config.toml
model = "image VAE"
dataset = "simulated stained blood smears"
train_examples = 195000
image_size = 64
grayscale = true
crop_scale_min = 0.8
horizontal_flip = true
bottleneck = "kl"
downsampling_factor = 8
encoder_arch = "convnext_v2"
encoder_isotropic = true
encoder_norm = "rmsnorm"
encoder_activation = "squared_relu"
encoder_mlp_ratio = 6
encoder_inner_norm = true
encoder_patch_size = [8, 8]
encoder_conv_stem = false
encoder_layers = 8
encoder_width = 160
encoder_kernel_size = 7
loss = "mse"
latent_channels = 32
decoder_norm = "groupnorm"
decoder_activation = "gelu"
decoder_weight_standardization = true
decoder_channel_attention = "eca"
decoder_widths = [64, 128, 128, 128]
decoder_blocks_per_level = 3
decoder_block = "bottleneck"
decoder_attention = false
decoder_upsampling = "nearest_conv"
kl_weight = 0.001
init = "orthogonal"
residual_init = "scaled_by_depth"
optimizer = "soap"
beta2 = 0.95
lr = 0.0022
beta1 = 0.95
shampoo_beta = 0.95
eps = 1e-08
precondition_frequency = 32
max_precond_dim = 512
one_sided = false
adamw_lr_other_params = 0.00088
steps = 6700
batch_size = 64
epochs = 2.2
lr_schedule = "wsd"
decay_fraction = 0.2
final_lr_fraction = 0
warmup_steps = 200
weight_decay = 0.0
adamw_weight_decay_other_params = 0
Rows from block 5 of the encoder of a small image VAE, named by matrix and row number. Rows with one number belong to one neuron. Each number is 128 + 24 x the weight over its row's rms, rounded and kept within 0 to 255. All counts start at 0. Numbers have three digits each.
After each neuron's rows are labels from the 100 images, of 14976, where the neuron reaches its highest value: "strongest on" is what is common among them. Only what is clearly more common there than usual is listed. The data: simulated stained blood smears. In brackets: how many of the 100.
# fc1: MLP up (encoder.blocks.5.mlp.fc1.weight, 960x160), inputs 0-79
# fc2: MLP down (encoder.blocks.5.mlp.fc2.weight, 160x960, transposed), outputs 0-79

fc1.255:154075120119118130116127138115117137145090126143135123154151074105139109093173099123117173097120167108138130140137123090097100120169123141102086171105099140087177120122113126122168178131121124139090119139157173189096141100160123127090125133
fc2.255:113089130099162148118095118150136119131105153125148130125114114145136171141124159137077120119069130123139127130087104111147104119142133173105102140105126120118083112085084116121148099145109071099114128120143136123176113112124114076181142180
strongest on: kidney-shaped nucleus (35)

fc1.22:109141113156111126136049086132135130100126127138110122155155150128146152117131142126139103142096113131117165149154141079129149114164118139110170131168141157162111096162122092093105129106107121120081142151160146123098157151142127157121121123
fc2.22:107144143092125125120134108162119125126138114106155106151123135137142150102134148114119163139125130093112099098132130126117130090140117165135112136075107118122140065132128154128098117130113120094185116144102154128143137068124121054160127115
strongest on: crowded (65); spiky cells (34)

fc1.70:121128129103137151128114150140134143141161131104121107112143118105116163115093154145120148122121135115112092127107144153074112148146122101130153143149120148141126147122119115159167120188129086138136123115130165150160144137126143091152128139
fc2.70:149114109098189110127144191138160103113133126124159112146112137149124187167107144130096128144127114143101113100116110141154148160114132087136098117146148124122164152152114127138131132124134138141162130129172158153130144127145148155102113104
strongest on: no large cell (38)

fc1.270:148145141132139143149136134098126115141183117075139079155125124117124092139103129087112084106138125096138168090138135079123090143117111136133122121116115154130137104110158152141116165116079200103133121100154143085077092146126157139162142119
fc2.270:173103159117135130100127142121164090082098114127161134120167086135145111161124114137142138101173095131094117147132117120084133114147089096115131148127133086101124149116120098047120099146122128128099147123101109111073082144126108151098164134
strongest on: dark grains (55)

fc1.489:131101120095110118126170133121125095124165169092137045140122134122131074121101136082150114103113115138136120078091129139157115124049117183172143111120110133093115098115148115126150097130144178109107105137133151143123156143122148115148115144
fc2.489:130096112137166103092113169095136113125119096115118140082143127100128160135106147125148145146122126097103113160127135104104132150127132118087079164099183124140123144179104100134135133131147164135139162144123115121160146124144080116108149148
strongest on: dark grains (56)

fc1.331:109118161147125118132191112123143092146130088096104150098061143184107146148103157129157128142110123122151105139135152144150097139137096132130102101125160130148160151133115115148173142111190106171107114116130127194112109127139139153134125143
fc2.331:148149143152129160117084097111132098158168122153108077135160176093109132120106130119127124111119121134141143098101140168164097166126135102118125136119136116109134126150154145140140114158121075124153100100112118182144141154115111104112116133
strongest on: no large cell (34)

fc1.36:117176111131121147153191118150148118115188120142146175109161089141121107122096147125094143169091161097134162110149104116130106132139131119134118117109128109145133075130119110118114155111125143154127107146129113125147125151104104113096080139
fc2.36:116111124122116169162096161079158116140093116095097103175150125118116112109136137116145091142163132131134147133189095106122169133155100088152149140125126107082156075119137126120139107140110161137116103139112090107135155135117137089121116117
strongest on: kidney-shaped nucleus (34)

fc1.21:193148166166141125130156134101107117150135125099103133146111121142111135124106080126127140143133148168166134192122102114138118142103126140138132159122130139187118154119114159115135169097138095172114113153126107108131109136136132140201142126
fc2.21:139093139109152145175143134099145096139081128127091120122118163098094075133103136148125148098104174128174170122135147134103133140126152139136147133145141138110112107093121162124099140149142119138094105105117116148123145164153127124143151116
strongest on: small spheres (42)

fc1.38:131109129132141131127137141113129121106159141180172128111101126109156146148101117092120136117116167149126108094110079141174122106094114145174091179125112139121136148110149159164129130143077065136115173175113107131125170112148120151187146143
fc2.38:137129104122125137165121129147149080145125139144126107121137164120148160098091162083137111097126132132100101100153158177095091156141115140091161081144080116145170121098096136070134111171097083135102122136115108147108175156137148121093148148
strongest on: crescents (33)

fc1.206:167175138162142082097117138126120103152182139121120142121135123124160129137120082118138127133163136140141148187095149119157114123083117154106140129118145126150148114128163151138139124093190107110124127129115152172120130138166124167191155107
fc2.206:149099163172103107133152143135164120122107118143153130104105160131134155151129171130099151115133183055118116122133076157111171130127144138122107139133140126145131131104125150109081151176137112097128093141093144128108118159117150099144160147
strongest on: small spheres (53)

fc1.235:146085093153147079130097122145138087133112148171116075110170110151124115143140160136130079118173135134128097109150114135128129144137109177167088135136106087097159063116186099143165107130131102106087134135112103122095113150147165155098126079
fc2.235:151087101163147143110176128130106128100128120129123146129133111127122096134109158094121053132090141131146113088087124104136118104134118110143163121128133139100136143160133106123120131110104050121105116162098134147132118125081196091114113123
strongest on: small spheres (32)

fc1.68:111138108137138075091080107133120136119156140109143167119150151122123112121120119114149142110170130132129116123170123155154160137071107122128142125126096138106117148142149096139104119094167151150143078099119116125156126124137129123110127120
fc2.68:139126113145142081132124160148163149132134153138109069183144091145103142139127154152139141124128112111116097141151120121144131120137101106147110132105123165165129121088072120129106128136136115128144100117174128121167130132128096101142096130
strongest on: crowded (70); spiky cells (49)

fc1.688:114102111168128132136123080130133117128128132121117113126121147178145151120120146144192089109085115140098121098147111107108105115132103159096046109112150142128079128116101139094165131077120130145139125137102089090153135127123111144074134119
fc2.688:118155134102132068151121129128134137146112125176156180126143134076131164097134140092133137095083121147121126125111184204144187115121107133103107146102119126117125130119134135162103094130074131125135183117128109101165153136129127107156145130
strongest on: no large cell (32)

fc1.404:138164134120137107142141166157115144133077132139123136112110100127139116137100131138135159094123131149163110133125137148125133141154128118192086102149160170174153131117106187104156131156097118145121135155125130131081099117121157156122148135
fc2.404:137110102096125118136133132131130116118145131136095158139155098097154115057118135144114095092130152115103151123108104109128136101119130137141127185161100055119112124106125089080118120109159186120138126134142105119112137116122143097083138149
strongest on: crescents (32)

fc1.582:099115125122118124140112108150104140081174102109144133139158101143115138100137107111154122121149135111172124109146131135135119103135130171126117153098137154142050109112129131114111078134150117136114104126133181110104140118112138157103116126
fc2.582:126108112125126143162144157115146139148142169147147188136103113140134142125116137135152052104132131112131142108094162137092148126126099094135109118132132099091138119132137150149109128117169137138149136136124116146088153081104088083162113140
strongest on: small spheres (36)

fc1.418:114184117111151102116092189135105076150114130087149113154119092100085136141129087123081097140123155112099166128137120122076104128107140112138152136146106125123123148155118132163082107120153085132119129138130173112143089119121113128171110106
fc2.418:118084073125188127138175158114120140098078132127151102106068067125130159108137150153129172154157156119118144142154109079099111105118132103108148157152156109130154148109096131114149114111173175140092117142122154118073156147118125132127125136
strongest on: crowded (70); dark grains (57)

fc1.644:138137132149126206116121130107132089099051146135133139152191107149110162139126130111157167140148123135113112155121143163116151125216117148095103114121130126172143131149120120128127147066076201119129118125175100157133114111102162129116131139
fc2.644:102127111162108094136147099104151119135147114114119099169143086094138091125110137118146088082136096126133125096160109107199123122146131142120136105112116147121120113178130082138111143109104106117169118129112133115143108118117150149174122101
strongest on: no large cell (32)

fc1.416:122089123108131205123034116154137163126145103134189115127106131107115167133125113139087170116101150122127114119131120136117128116120120108142154139147105122101170133137116111098098144110159103112116132084101176093123137119120139139160151132
fc2.416:145147138098153158151198144152171119131097122125162124167141129142153173133088140143077140147112181126125125115113153152140153169116145142151112104149153140154111124151104121130123114133144129125110134118174124149098166128130145140138157104
strongest on: small spheres (36)

fc1.30:117159136170119120120062119132136008161133148085134158133136138158139130127141113127121125123113151106134118077152087122071126142069104132120144127090117130172119132110113125100110122019143107143124127131147119135127086124127169127092136115
fc2.30:132106127133104109106115068134131106154109143124119151147154096137087140181184109139099137093159175123122122114141114100160162123181151153152129165113129160128137140077113115109117107155157147149085173106114148141140113166110129127132139110
strongest on: no large cell (35)

fc1.502:130178095132151102124192111089155148116155113160113146111165130096133134148096155110189160148128134165125120136174110147161125119157141088149227158112148144135149131130116165067140110157177128114122110163116096140096140121122111118135141121
fc2.502:117126120148119157186135098116157107138144099122109100118135141129130103142128165159142098125138159134130138127123130117121093107153112078129116120133124135128097080169094100133106136127162135118161123114159148127139112121141129090122141140
strongest on: crescents (50)

fc1.238:113110139084133157134152122081119237132151109124115180149116107126109159098145091163132147108151133175114154137141154131150131125146126134101136160133149097177139123127146119123128122106164109123101094137093137103137110135115106133116129119
fc2.238:171135083109110127124126088108108085157127122106092114130137123178134109151180151137091166150128176093129128162097075122107135118094130109133134144154125128171110129104112149126141124161190120114100178095101136153076155102135150128151138098
strongest on: discs (38); dark grains (33)

fc1.435:087154112155091135109139108188108129141091144164118135115088138139128129118120091122168143114129146144145081150125117163155126110162135119119133140127144130097144153151116126140089126053101111133114141129179135094141153119122128128096145130
fc2.435:110150117115112142132098115106129097134106120147139119121148109119093144130142167128102118169122139094102104114149129126129145097114140091144142096164126133128102104128117104131121139128190145166136090151080107109133151100129140172112135135
strongest on: no large cell (38)

fc1.672:110129145092125129144097093163141123189114118085134108120123116097138086112141142100132120140117122116122133136156185106117123087111146134105162118115146077100132073188148145163106129121109149102116130130177101135113134113150123143207138129
fc2.672:090100120124137149102115130136138139105119119132114134121154111113121156148132155107135133147096135120118078151137130074123126083103098132124125117114136079113143138177145105146115075090122130106130149120116143110140111141106168133106088131
strongest on: kidney-shaped nucleus (33)

fc1.699:075122119139129111149123117123107156147163112098152126103050140132121119138133097095086125126135140103132107106147072135129141142046121121163075158148129136155149106123123132124099108160145104102142102119124146140149124145137123125114137131
fc2.699:126085083121167104171126134137119102178113152136147087194113146142121178122094105129100095112106131122075123128150156149143174152098100089132130117143091126134139134083120162139100099154126130175099138145141100142126141100146109141136115080
strongest on: crescents (44)

fc1.328:137155114135139117150171130147168157113164118128110126120115141090129179151117095088112123163117105139122163151099101060124100128109114178119111146120118151164118160151162140144109145125112123125135112125110101100119107139103145131147153098
fc2.328:111142158112122131165135084096166141158121098156126092113135131118124109090118157082128166178105107112121117122158152143119127145087142115103148093153127111099121169090117143136135076108081139120117117130158127116150125139114111105160123124
strongest on: small spheres (50)

fc1.166:140154127151141082146096109133114155115160130104125115147128112124109122113140132157088150128065126143153126142123096127126092144067118114163152117125119168127123111147100142141135155116107067135148128152119109156103110143135118116130129144
fc2.166:166108137109166163158167161140145103172074129098115156134121141150121157148084140121107118125113175154146146143104126153097151155134128124092124142158141123079176136087095166093139129163129151134125158128153138142162163144136150117145138146
strongest on: kidney-shaped nucleus (41)

fc1.742:190139111134135141169146110108133168097129111160124140211122132093131103107125113161166100175140107131120116128124121115120116150099156142117114123169143100118143147121120137129149104165160118115113122187164141164097108133180115104107115130
fc2.742:139135118075118114155098070121138104138142099169139131119137114113132100106101108152131123130142086141121110145145118168144132111101120138137131151159116157130121104150114065131165136143127200081107075114085109122116083157123141105171107116
strongest on: crescents (44); dark grains (32)

fc1.183:096137136127153131110150149101123096136200120185094117116087135105131140126114138119138097105148127115135134112139089122122148109095126124152139145136144121136096079123124122097126136160123120153170146127102125128148138126146095101209160131
fc2.183:144113146132133133159138148128159108105127080085141148185090133142154119155139126171102132127126117108145105089145146132130126151116124141116146132155152107104142114152106154079115086137147065140114112118174174131116169149144141160106145154
strongest on: crescents (36)

fc1.4:082114130103166141155155124150139087134133161121165099109131102163145127114147095111109109150133132129137162144123176125101129156119158163142126144103156153110090165116159117155085147106144168122144167180148142184133085143126140141095125128
fc2.4:136094118120101112154130145134118128167182110142165113077097151115144124161169103115158123110150123165147124131124152117130097124135157123100116097107126176111118147130145149167146125113111159089104127090095130135110098145084123121092110126
strongest on: crowded (76); dark grains (39); spiky cells (35)